python train.py --train_examples=101725 --image_size=48 --targets=["generator"] --logit_normal_time=true --norm="rmsnorm" --max_steps=26900 --batch_size=128 --decay_fraction=0.3 --final_lr_fraction=0.1 --weight_decay=0.2
Rows from block 3 of a small class-conditioned image flow-matching model, named by matrix and row number. Rows with one number within an expert belong to one neuron, the router's apart. Each number is 128 + 32 x the weight over its row's rms, rounded and kept within 0 to 255. All counts start at 0. Numbers have three digits each. After the name is the row's rms in percent of the matrix's.
After each expert's rows are labels from the 100 images, of 14976 (inputs lightly noised), where the router gives the expert most weight on average: "strongest on" is what is common among them. Only what is clearly more common there than usual is listed. The data: abstract colour fields from 500 small random pattern networks.
# router: router (model.blocks.3.mlp.router.weight, 16x256), inputs 52-103
# gate: expert gate (model.blocks.3.mlp.gate, 16x64x256), inputs 52-103
# up: expert up (model.blocks.3.mlp.up, 16x64x256), inputs 52-103
# down: expert down (model.blocks.3.mlp.down, 16x256x64, transposed), outputs 52-103

# expert 11
router.11 094:131122206072153113157107101167163155126119143110126084149055141145115101150133000144092160142133176132146117103118078154126162136173160098158167161130152138
gate.0 084:113191120134157159112148099131101142125149037165112219157144110119179139188161140103182090112120046106174086177136125133114124126171114073131101129158136050
up.0 098:135140119128146139110079125133134108118131155127122164142131136118149155085139143120114119100109120131124104164156117118103105122118198099109091134111147108
down.0 096:133052118134155134121153115105126166122123107107102138192189135119085109153156088132123114071132049149133080156194129114103097092112108044094132119161125096
gate.1 085:138094099160120110083128090098083129085116079140135059120145165085106126149123199118195118118145113157130139166137191097139106133141126160070117127086134093
up.1 112:153088156098163120159100134136183126107132130154148124147096125099081084183127071155093090126063138134152110110137076128137107153158140095115169111183111099
down.1 104:134110102142116130165118102103097119131114171127129120154185120132144075155122255133090124157118084135201139088101152148127143128149097155138083126024129218
gate.2 110:137130132106104085164105103165116131133143078168096156118115136129164141114140071137137074164158083061116163183099126066139106134164158158097173103054119147
up.2 092:136103092127134119143158122173107096134147124169096133108132142124149164141106066148133088074128103100102199180117149072142108137140159150089176089053127161
down.2 095:137082174157104113089174153090149162120142140173152149135160153129125174190134222096137152155111157079137068109112158118115087122104149112174179157126130110
gate.3 063:177118136140138137115102153138152107167134163136133146097119131112154157145150110120150130126137113177136133139132148110093190132094141095111078123117146108
up.3 125:150120145138048136104120140171150100185108178126142098087121112164119129152138110127104109121123137183140109144119140118086195128040175110131103139207129133
down.3 122:149094096114144153096082102116103111182115123129120097098146127138085134117112102135089134079172108186136149144136133142175156122133102125119113112208123126
gate.4 096:183133121106145186132112119164114140152064133091102141149113128197125137129029089130147139081112103140159128154178142122106121129102135057065117174093124119
up.4 082:128126116130119095151107074131134129128125091127109100103112108146130150097114034128159124167187135149198142084117129132124165168180096149130110143097127171
down.4 089:171141080149151167083079154115154087148085148124161106106127127162117158134207170142172128207119128163110128108185133099143134142161125140135105092101104090
gate.5 091:110142076141208114133115154127159141087146127148146126120141148122116150149143168119112131200139149112102172094109115127125157118181137116156052120135152105
up.5 099:103088112167112063185111140137129150111167129161176148118128145093129057119167146124152122078166126128112115127166132178117098143127173121140125098137138100
down.5 092:152136186149099122080085087148141098132113172092152095157163136146113138128131205154099089137150124128097124081148147097129173122191136103173141109158143144
strongest on: mostly blue

# expert 3
router.3 093:139079130107117148105155107139163103122116149096151145135094116120119128155121144143080144133154170143119109109125116175123137138133152131165085130147139122
gate.0 059:127144077146138136167133146130103099060136104174133126134166110142074141143132172116146128145126116158103138115120253054119098116133128129087125118056092079
up.0 140:119141165106165215195126113078184129150126154152123063146117133116116094150136126137169068136141103185145081141112136138126148139120088154157160148097088105
down.0 123:125162122143130188216176112189124100132136130155136087111139128096113078145132121142130183120130148221117203110168140137131166151148151110157119105095081159
gate.1 157:145115130115101174172103138092159128161109140214129147127188152126148123124121080133144107116117151113181132038197079097133136149113096150132120126101071107
up.1 069:133106131122138109082147108125131122095141144051163122099019106106124117143111156146126154160108134122054106232082136208132139143153160110176111135165165141
down.1 072:110131137096057097099133156111134119106158152052142135111189107136131128171143092125137101091127156133189122082065096143115129112060126118115133120115159098
gate.2 069:175089141147089125182109190156114150068130130109142118137126179124166162178093122118163185057099179151117149184103120069155148147140161091085148122096138130
up.2 114:139120149134084125126133111143124134135113142120123142080141128084133173087126118119158157049167130110117124146114191083140118118183124126139115121130118122
down.2 111:170099114106114137160130079133161125049134137092125161119120149110176116082161128136155068109077084147133138106161121113094140147112154125140102139109138098
gate.3 070:138132162073184142140114133130161097120119153088136150114098144132109134130132046152107134128097139104120129123123032106125121098130143112143087141106147117
up.3 085:125122166100112100141133047087137117143092096104128119080132126095116128110126114096135126129093170139074141133133121104160169117139115094147105174143171121
down.3 082:121160160110099142145117057096109122120166152163094125167116107142157108115124116088100158114149157129110139112134143192170147120100145100168143154161104196
gate.4 135:117122093172079153129089147152140102116202163136086137154186121102118111131053100104133197118151094095175156140203073121175150174085114176153107154161091081
up.4 068:115139120154119117147104135169128104131146133157075108134246126129126116148119086088122128140167098119180145141189126079153130128077091149129163124109104079
down.4 076:137126177075166164165120102078100158128211099147175162089105107089123098116188126147133081113147183108147099097144127116090144182131121088114133095106081151
gate.5 074:086008112141117150162107096155174110189131144099166108125139137210158164160112130216145137140136117065129145133154134144120131172144113119118100255134077161
up.5 092:143090109146171156153090139127124079111127139144150126119139115185161161122116080122153123155077119108141165096115119112131110110093099119072128147097096131
down.5 105:093054133125105139145091141135119093169136181090106083134127132186144097074157122056062096087146153058136112143121138135128115160132111118077116043104074105
strongest on: fine detail

# expert 5
router.5 087:106144098137161135110107140112080174128132122162142101144117153138127135098152105116140114100081088117127150121179085129112126103162116101116148109119129069
gate.10 149:122159088099141094087134112096140099167133095163138094177149170147091084124184183142174166146124156136109125084152162172107130127113126051102159176171104074
up.10 081:137129124129088142118114173138123126172132136098111144117169131120150178097156255145066134111156096120103084178102221065141106110113146159165086140187132125
down.10 085:118157143148161098146120072165119148156113123129142181131115156152131131081096050121137137192078136158121151193132127110143117139128167184133202114107129139
gate.11 089:135117141155099101165090146142077144117129178099096091118126146162188173142126100114142123104122143128121100163191148114151130153126089119133202134199087101
up.11 076:122142142151173133187126143134083152133173170153131090134106132129155140141120108131157116098135128096158098102132054141108134163119186134176121159165107163
down.11 087:134157117117060095086104050135148059130124113160165203152136169145242144126138122126080159141137152126122125142147165111137144149119108120102204119179116164
gate.12 097:130139109150129167098106075095144066133129117130172079180129102086144084133150138124093114181078157149120150175211118151122186123106117171120113156106089110
up.12 088:118127156118169115170115152131113168142133158175102202088110132127114116164146131113129054101128088110186157070112137089116133089125140086061121133151149088
down.12 085:114130124135104139130103177142139139134130068072101181125085125123137113079132141115146130068112119136165114068124140162113193142137107087119223133149130121
gate.13 098:120117123143143129128070125123106083113119132122140131132110158137169096119135124111109125135119145129136116088202127175121209138131190119110150138118148144
up.13 098:127134106153080121099145111145063111130137126124130090140150125175156074204116144114146147127130122142172134092128162089146112114126107118135180134127138136
down.13 101:121124125127152107128229112125123146140128150119154121123076119114086127135132126130123136121138137129127121051030107116119176123175100122072128120158128123
gate.14 070:091136099141117120127154147157125198117120108093121148091148122039136102150085181155150157157206095125090119105191149151125133118111096093122120145156161148
up.14 105:095107198087100152147170131151146189128115091049114150122130140076140080121108195159099105125194128150116108074190144129133126119115112140133113130148175164
down.14 104:137129130118126147096124105108121140135124150136136123081169114145139149094136134143129113186120143123103140131100107116160027129106114129128184127118139167
gate.15 138:120114150155099127114146147129153147082165136136161105162150124155094138133103204125102127147116100138156140145158172177098172107129108119113144137165137130
up.15 090:101122179081131123098091085154125144140092150119101145137110165146172097108143046123181120114096133124084117081122093143165111159127130146102146127053106103
down.15 086:121114067189105118106081148103129169170098152123150136113158154128097127137094229107107126186128109130155132115096166109114120128115101161168106116168137176
strongest on: smooth

# expert 12
router.12 143:152097144095078160089076122140168148122116129091145141135109108142127135115114177159109165124180185136130105142148115154121139140153170130169107154191147129
gate.0 076:131139123133155113156123152127148084126152086121116141144131149140114131180143175131095125164109131127140107132141112138124119125086159155093119120092127146
up.0 100:184204084144155134153131083184135123099037120059172135117124140184137128150025129070121096116128179114147124114137130156144127143130126129119122143133113135
down.0 096:095078112138133126135128086154149124138185147180175147115159123088107112197068139090108106173132155138101122182134139115143124122155103134150060129111133154
gate.1 101:099115087133115137162107143099143092127158054147101149134255114153128152069168105133108157161151132133138111197086117086132082132112123144155166133084127125
up.1 125:187175146174144083100131092157115134159099183125173141155072137132132124160060134132148119123106073174129119104112155136118175104134126044114128089141133119
down.1 122:182178134067093098112160167120134070140105170119082186093179110129094140121194113108108127149134151159179145150183100121134135099140139166152083160105134132
gate.2 086:137206117125163096112139121238148129137148166138163162155123134086132132134195095095109194128120138191124219140147119117123110167128118065090122182105134078
up.2 074:118081148161115112119118089065143138107132130106111120112131130132124150161081179134120078158156130105172051087127141201117136136128118167177121115132133156
down.2 084:126156150128092122110116150043114114130135136156121112186121118100110166046097131145102056167127096170146069074129119120110054147138118165150179100130095114
gate.3 072:116124096163153089121137090103088113091076150136122126132143104134117135120071111053122116145137163164099000125118136131089133111106118111098117116082152113
up.3 079:147131119171166097126129139127147102113144106165136158134142111153130119136105155102103076172113110136130104119150117133116140144092160147147093125097108087
down.3 075:130125126145142140133144096115113136162181130132118091137123134126173158138090127063146130113128147079105020146150127120082127146130131126071162137116132152
gate.4 081:152156156098136059136133134102132115149255123115182138121134111080115118137103114198138156139120100189121184123101140133147115106106120135144128080137105131
up.4 102:103113156132104116136130081154123173137112156127104119141124152095075149096135161128109140114146149114143108144140127159125153159133104116161134136138119142
down.4 099:142137109123075075139104161160143172136207175132094140155117125105113116177149148093065117161139151172126091135100114129119120115132146115108083149163120147
gate.5 071:136159105198127108123138128121126138086111135095157136103135130144125104137085119230107108122107058100125158113129114144179148137100130112109140111091000093
up.5 096:114120123145128116121144099153138113135137172145115146136137158098106126127144174116124117105132129125117138129149142140124113152112152094150155128123115170
down.5 093:117145134066140089120131148122136105117121095115106122142117111140129131110171142068102140121118201120094111086133135169096150153148076114117091137157012096
strongest on: fine detail

# expert 4
router.4 086:118128144119122145163184117131116125140133144103116111065060144113187165140142069145125116129098144130148123102108070095140103095125059163172160142154149233
gate.0 096:131162057149189100112093183149088104136114105196138181127135152137133084073139159106136108151155142126139127125170145098133126120109105104104127163092091055
up.0 092:113124118137174136103087206157101031132132119128132135212124157102145102073130155132086149154126144108122099077135114114119166134119142125158030156150098096
down.0 089:121150148143110142125140163143134099128130073103129173058118117129101187149117114149160133114146136120128087074061175109114073119160144132145174139079166167
gate.1 104:119143195125150147099153137135134100135108110106124130171132139129121099172125125157127129192111123143116113170154112156131186116217105140068125111098137078
up.1 105:183147052142133125183096152122093125124126106173136161131128122138208126084118141117141119081118136142125140072128124099132067112049126126112122115099133100
down.1 098:125119139133069114078112149125114143135120085106127143097152120111148139097129123124103136048089124145165124042131100148127145127026157081105230123110129160
gate.2 108:168069124155131076089149112162154121113122150147090117071110100127165136115114122107107148119150143162171123122056059100141131149083136127074142130168106110
up.2 100:167146087153091146224184099124137180123123185089107166131115130108173235107108123118096176138168122072112128144154106072135108127036115153142156117173128119
down.2 097:141097103115122096170199104122099049134124183106152117109128134122105175135128137133090112142166137117091120102082150111147116129231103168183160126046127119
gate.3 099:130121208133124085128139113147103178117126086136173255145131119126152123090138118171167154171095148115109120064122114172141201122134139140151092119083158073
up.3 095:145141164130115088159100106126157111117140083120157197117156100130138172086114139138098140158153148105140115102166120102148162110129165171137049128126166131
down.3 097:135133186113181151144128098137136075120141091140147195082157122132079123110135111147130143149148137130116141075050084094121141131057135122102146129109115149
gate.4 093:126108153158066141134189144154132176118124075142150135146129138169132166122100110137148111110141129094125123213178158096134095149097147142127152123113119123
up.4 088:149116087128085158093186099104129151127143143150132136087132090124155140135099142164145150070126132093137143190090100092144151116153081118146078111100094126
down.4 092:153125128145109139147138114118082098118121124140143104157109136138074116118136123136101131119142138115133130166127115081120130127150141144150105133164128147
gate.5 106:131111051153110104154081160118120154142120056161111148164125163142212083086148133137149095081116102125081101108150092084093121148187112091090113103168118048
up.5 097:121141091138129131112110143120155128129144097129107125116114151155248158183124168125136155185144089139126133191088114132135094127136120093142103100166100155
down.5 097:125154103097200114120094098112123093121112163132140107163142128143155116134131133155102132147152155105137143122123190091127105136080104132078107133091125139
strongest on: smooth; mostly red

# expert 8
router.8 122:122116194093134128148193072141134181136117143092127088091126130081128127104130141136166172094108154126140111139122112159148144140114083121131154136132135157
gate.10 101:122130166103125125114133119136119053121091068129107088137116152113161098103144133099125107085084158152178080181154120151140162167165121086076215160107145096
up.10 103:125138127122144120092144139128120166122154172130130141116125117131088133128126108178159184134124139092094130077165091108112125081097077166124041124163098119
down.10 103:129100125146156152149044165138125192128112100124133113130143123093124151113118148147139159184128112162125156077127111169121138142149070153177188112098155070
gate.11 115:113181089097172118170217118092165171088140031100116123117135114146140180142119134112110118047149139133040118136115114096160102105144155129134106127132140236
up.11 098:115161111119154092146158121114151162104129052123130139100134121160137198130151154119092116119192118114067105137088168101146104125159144144152129135122151203
down.11 101:135102143129073173173073113120093133145120252107136116111167139096092122133124131124104100089138124140061122149118109141131117142145113114155167124145123059
gate.12 099:137101153125079068152130140149134159123130120129133147150128140125108171145123119104119138182134101110160127121144126129116174134098012083150152138120166138
up.12 102:138146075149116113073156156113103108123139115137129105110126094138178095227120135116159124169156093128198123099133173080117113133103107112195131112116145121
down.12 098:127118155131109182181189109135098165131127138127110158177118136125134093130126121118099137109112137139156122075094129132132151126130163137168084127143136071
gate.13 099:133181132154113157104100135140115106139181095078212145113127137111150074157176124137157059131079129084138083131129124094142156159211131156147111091174167108
up.13 080:139156216165102141093095123093139132126160113123174107173123164092103058088137119121113031151102103064095103171134125105101154151188121175170152099173118125
down.13 087:102101165155132123106174143102095138133101221162211082132096134172101135075138145114083044152157134192127063148108137145143069114139097188126115098153107078
gate.14 103:114135083112123128060137130102081108121128114117141097117132112155139078229137135120135120143139121164179139073162139098147093132107129117156130109140131135
up.14 119:107122137149138105153047156126116082126117129152140155154110143133177129079134131125127092140121116144130136105189129163125186114118193090123172129131130125
down.14 120:127131097134100119095176112148148190117136105138131098125083120118111153061127079145151112122119134104053136105109142131117134131187147131039208123139124118
gate.15 104:139117104128155122060142124135108102117135134109118157171115127135106135128122119152117154126057147096113115093114121129141108138119247133153208107106147110
up.15 109:134118185112124132182114107142163176135121158109139116113121148136127186060146114124112119097141143099086133145122091167115157128151080124126102154148136119
down.15 099:140121104122118111097199103111142123118132136122135125144143108126083114112133142127113116139143117111229152129076096090115119134136162149129142129105126142
strongest on: smooth

# expert 9
router.9 097:136130194132158124180210106126101126127125137135136129074111125104173132130130070117135090118094109119148135075089117127129128120083087168135124131094127193
gate.10 103:126134153148146142129158184097111089140131128126132137080154150105152114053139140125111128227122082129057148170126121131127084127184101147156182116127087107
up.10 101:133141101156135129102195082116151147121135141149146088151121100114142104209112100134147135114143112128118133087129109146107173141095071108096133146133130144
down.10 110:121108117131162115091152137139120195145138068108114112058095129122187122082128130127136167029061145158191086100151164165114146127072094089128171132157131078
gate.11 097:100146095122139126152242076131170189123136162130096136195121146123213058131124169144113145155114153129084114154155141094127000135158146092122194147199122113
up.11 107:140132134101126108148169174153142160127148182101104123131131145083183138126147121125080140140196113138053122136210147101144118119170150130103123130101123177
down.11 103:171125103141125141093110095139124176125124098123105137112128100134000189155124136121119103159176134097126143133141105128134219122137156115173065145175123084
gate.12 087:148129162186151110060139110107133149110130192164116119057119108130121099190133106149168093100054119131139130092074078150148093150129155159135115149094158143
up.12 097:095145121165179174138066112136118225121143147158105113055133110119101168172133105113087122054124131117188142069095157076141132108061125103082143127135115088
down.12 089:124134126121127170148070135129140043118123178127124144089161132138026144130126104135155114226110130139080117092086101105142124116203139131200159127103141070
gate.13 098:160111113142101129163147051092115198126117102151147103068125114148014156114128111147078062108110148104098154100084127134105180126022120148154142142142196130
up.13 100:112131106089137149110113132129151077125146132150153080110135082153147161129105108110173171084138137136175106117064152098142095123076106141055129129082070144
down.13 087:148091064121116122155092228143130115144121136157137089113150127118000120146129119135124156169089106095148120101106104141160117127123128157099154111113147147
gate.14 111:127134163133096162083143116109131174115104059141110218155139162130178068188127127119152109067082120099111113120157110154132135129191221129115126117127112071
up.14 104:122101116131158106132164143108119124109129179137144055097114117142071136151134103139125125152104128142132143108121096158133149131055061156146100137101110131
down.14 114:129146072134122164096117114120132064119121111153141038123113124107177125185111100136116139176153118087099135137098133128117134139102175180160103131109121120
gate.15 088:136174124134147112125111162104089180141123153119135160104131140157084126044135135125093096097120093117167161168185158106137149111203053140224128147120128126
up.15 092:127133181110172117090111133140114116130142167124151156205114102131032087174160116124151098113060154135044127064133122154123115147181152123198138116081131035
down.15 093:126128140115100155182169114108093158101120113103143167106115154117087108084134131130134137174109132128092163115074108130126118145105107153215101123131137093
strongest on: smooth; mostly green

# expert 2
router.2 102:128119103127151142090067129136146114119148103124147142155127105124118115133114145156096134117112140120128122108166194153118136148173156120137112130144115048
gate.0 085:143113074144166130088169121061155143080158143180165141095125109112130182088154155123154123164161104169125185138131145168202157135121116103100123121093124109
up.0 077:161144097128087176106155157085132121158148134134136142066125096095123166067149145154159149107214125135095122191116212107123140130138155133171120092189107181
down.0 090:107101129069184115162116091182060110049182147169122144153112135087189173171141128108131143117129175165138086127149151178048148127152136155128187119141113149
gate.1 097:177134130166077114111157135105120113119110144121122099102114088094118111079069114166048102107098221085092193146159118148124085140156119173143149117170116128
up.1 075:168107129119124117105088158083163159114124202123129152179126092124132162083082125162109144097127188118119145150142084125165138147145140159150138135123104112
down.1 080:098165157138119110114119119101145157143171131132116180105128131135159130113086118125166111156132214141165182139118136119143158138150138175125083114058129107
gate.2 107:137167093151090092119129099141134077171142129097156121126255067112164109121123097119113122208160073145069105170179093107178150152110124125105118119086131114
up.2 123:133144120110150139160126175123084146094166140201054133122115172134140134154101125081134108100118175098191171104151145105131149102105122110116132139116173095
down.2 113:122130147127117152161131086134134090092159132222196147135203165135121108135150097185091145160091089115144095096071103084139165103089125154097141112132175124
gate.3 104:141133156141121119156137146117120087121132070147089121124061150139128125084124230090162134145167104100071164133193255091124120123123113149118151126170117128
up.3 131:091192165108097143090132106160086167159116095160116206141158091086158110173085118137159083110132104141158063161096105136124137165169167072136120143133125085
down.3 133:085206107142119146104129152129191120164123193152160179118071098117126109085153150106174154129101192117143198156079149145134144186170132180154125119126130170
gate.4 087:119098148148152106111130102121149144110117063179125127167141091132083082149106116157108136154104110116149113108118127151213095151126178118139117133166213129
up.4 068:176149166103168093115109152125125153138114062106146114140143088133108179117139127152118138140127124105143123137129170086166106061134115096093149080124127086
down.4 085:113093146084102135138105127127122150104099135178140154126155104149087155074152156109109073145126132117114169158113128114083118149134073087125125082195171145
gate.5 081:170145157119162101081115092138117105169092157107123130067129117118146106139106142169191124102164153115103108123177121149147162154111159114162155118086106100
up.5 077:122144148119108104172143127146146078151158125122115147154112137120074199152153130161094148140115122118121108125137081139102102141128141174107087122146112177
down.5 088:083083131122107215140159140133119098072154139099122113125126171147140112136097132151135112161112133134127088098111102156170113102141144170122140136137169076
strongest on: fine detail

# expert 7
router.7 094:122119154076162174117098125116179155115103162086131107186152150124081150102125255149088165078060150156115116101107167150136121109114136130189164135159160096
gate.10 078:111116159090076148118187085161098084169087112133115077139127143095127072141127115130166114046074124125077143132111110149143074143146079108147182140122134139
up.10 111:075116176123183152093090133158106145111101136169130091161140152150193065100124114153065142148145148088164135111120127084123234119126169131122100115159139114
down.10 109:065139066128087150100169154129137061112129213124137124125066143156162079153117157111080141149136105095104128205119148099127169095115139147135088147144152115
gate.11 104:108132091145147160139109105136124112136105160113122114059122154128209107181156129122088094110153113141179131127179126143140184118114158153097079122142122136
up.11 096:139107196139089101120129132150134140113128150135127173142126127126081214043134109138138144088117141104094123120105105174143117133157107093100138142116114109
down.11 094:116127159130096144187098175128126131135118141125118094174129146106169114095121116122132161131123137149101123053139156150126163125066090081140124125141127160
gate.12 087:104077076133113114072133126113131086158146076168122126113142133134141125192145169153182121164143153113134119134140106122104117106081144137095084166121123081
up.12 086:130160161116178106119133206148153115122140160085117127167142141104041168181158112150144132140113156107139104142101156105156048120216197144089173133111137111
down.12 093:124127106136090104142123119108134127117119109112140124067094126133045131051131043129133130150084126119108115085162203134122111134130049131135139133117127167
gate.13 103:135147098134172114240143183129132124175161131150146087064128145100135135141165157104104121157179117161111143136115103161130169118128089083167108134116112124
up.13 108:148109090113130129140061118117121181083091104155105099055145109134108166135125193129126165161076152128103122106095171106142167129189141126100132113162103205
down.13 118:127128141125110102192185100140135188152150093107125122197158122123131126118119207131137110126120121151104130089135129143137151127132129133098112125137143085
gate.14 087:116103173112141207146078143101165139177100120168160125097120164140128143080115117152120102165142112123163145086162122139181111146107114126101143153152056113
up.14 087:138119157135144124102067139118151165128145069087157149138122116151114130157116134140116134193141142112134102140159138163136177140145126185112108132151127078
down.14 092:148146082124125083121171138114113107099132113100167042156076109114139146155125172151150115160164129133156136105198126106163103095130182147114133147115188084
gate.15 087:115106146126117108218165114109101093126132117121139179066116090124130098109138125088122131134129124119152144141132030119147119125209138106145153130098129144
up.15 079:106128122146158114131124124156098146128186081181135152141123114147220076161122102122126097127124118151156100113174036134137145185139160108120113115132090046
down.15 092:133132110116130116150162112124134094132130125119121125152101123126253125175130142134118120104201126123161140149121000124129156127154161119135141129175125121
strongest on: mostly green

# expert 15
router.15 090:131149153137133127156158180142112150132122119146121095107064138119046162158120134134175119134109111081115129126086243100138088111099084101125167119087112150
gate.0 087:166155162102098102147142109153172074116114120078147119108173118150096157118099107118130164160170140142079091114152048124129118147136145150112097137100157167
up.0 093:100120095132151159143122175102122140085127127132097136087170140136197137148135093116144105146089108105157170116144049140119117142118110104153194117162140082
down.0 106:131164154148068110135132137133150243155131077131127154161144133150093126115135128127134119078119124122182133132189028105136119141120144131096010127105122159
gate.1 105:121136116150117126143061146152098088128155109134119045073108131149118116113113163116148119128133119134165141205136201084128067134131131145137174144166118169
up.1 093:112149097096118179108102145111149078103130071124142115092172134142136160154141084143121112113159138128131117093128097127120163112148129115059130150094122095
down.1 102:112139072121101075081200152139116139131126131144124082161057152114103123140120171125151155100145147115163094172186167110128151111090155153151096146151142167
gate.2 090:124163104151136119138106103103119212111140138126116115018128143116117143087136115126134124169157117128154140126121121100116194137086081130067108130126122110
up.2 087:118115119190078108100158121133104125160116109160119153172118107134163092132111148169150151122096153126090152128146093135143096135093093132093146116116118194
down.2 091:118120125117121141099126156148147061134138119084141164114136124116125158154125145125097122123128107139054134143157135103125146130183150118151164122127142135
gate.3 117:113133114136143097141173130154088171152111166158110102107068145126143125188140180109149114098168086121088167089149204083132128146129141086083119133165108122
up.3 111:105149134159162122142185133142107146155136136131130105111120140169125112136120132107164087111196087136099150076155183079103221140085159083087082139182152166
down.3 113:142124132121113147094190101107121116134118140148121155102207120165142147217123102125089128174133124144171143135155093050161163116154128174138082114110131152
gate.4 094:109139156091158090160143120134141239130121111084087175078118155144116143140126117119035092164104110107139143189135170072171073134106083159096095099074155092
up.4 095:112103197066104129134102109133150141117102063109076138118131194138100135176145124111079103156102149112155125146139146105130113140165128170082131123073116135
down.4 095:139153131102128125153176093129132117113134115140125088162084135145162105113130107149121080140102133119085153119154162117142119116192142172094086114151133181
gate.5 103:117105115155152064188156080136090119138144137171118150122126197099155147173141175109085100106128061113116123122125169135116136126113127080098137111098091128
up.5 100:144132122147140130094040097105146070162133036119163164187129126119107146115121133139122133195122122141076138209104141183160177126030055135155121114113131144
down.5 103:134126128134087132123080139156092139127126013104127133146085125122031117092138126133156142021116138099161119070100120160114138135196066137129169133141116184
strongest on: bright; smooth; mostly red

# expert 6
router.6 097:124146130125147123166187126133101117131127139123115101079217139122116143136135055122147124097088112110164131085117077113146133126069101131117171129088142140
gate.0 098:129142160116101108079109128116157167126119118133161161134111084138082127116121171137117079121127155150144129100112174092114146141176122112107116149165147113
up.0 109:106117208102095080129042113126135081133131081074124099097127166117134154026148170127084191176127116126080113168106141142136098134116082152180142120124158155
down.0 100:138163116123110083128074156138104059112120155140146116123195122124157153164134086137160170137110143104032129114128042080145136126099141174158138127097135131
gate.1 104:141151123145118160140099177150118122113150161127137077100117132161200156150072061148059167073159179127156113117134147116127136126134117141147141112255131150
up.1 098:127120146094155148152093148135118057104128105112131093121103099128127127209120106169140156063151137097134100105126120126128159094162134115085090132090123067
down.1 087:111130105121146121134098152119115164129133169135141179122032129137000096111126181143085138093172147116109127122063097117120169127123140115130147121123124103
gate.2 087:175117163136150131122082154160192087099116099133142162106117075154179149088121145140137100157168129134116103145187156145135169119160114154094091133167140125
up.2 124:123144095140143124107190119117141154134120106121115057132137167119116141075118135097133135103151120145155094155116144094133003133091097166074066126155115130
down.2 130:120136134137129099092095121137121156144125178145096045152175115167143143149115123113143137130189108153192116170235140145127088103117142139111200121116109126
gate.3 089:146125150098107171106035171136131105136110140127146145123090116141160147079141142156131162133149141121164083162094170125136149112111126150137070155218121123
up.3 128:129134142114099105119163064128112217160137078088161190142137106115150145162129152145097150196082148110084163102079126132137224122107185135148118106099154138
down.3 134:124115146118186150157139083133127116121121184135144172126159152125164085084126093134153090175161132152071162103041115131138212137104108135138122122124102185
gate.4 121:133121255129115120116167050142176164119140133147128131116125135094115108148150130111106107161098106146126129133125140123117110162162231142058146111081095108
up.4 107:105131179112116128076122116155126187134129159136136111177122105123127147118122099136148133152122154104137127171130139140152198141156151150093147135099140091
down.4 094:124123139126197141152142090142115089125138159122117131176111124134141139139138155113059131219133129128144124205120174139131102127182096188147096137108136153
gate.5 097:165127145120154090124098147122161093139138117118139175140130128117108151093115169131086144149132103147161131120153109146106092124152150154191080155067132110
up.5 091:127114134152121131111159105128153105116133087110097063114146165120121088215128117123137141119115119130110123184158114133113140160167094112158116138113129114
down.5 087:119123085127191121102087130136122129147140127114128118114098117141105122133137119121184157086132130113094119100091120136137140137140122120133169121170124052
strongest on: smooth; mostly green; mostly blue; dark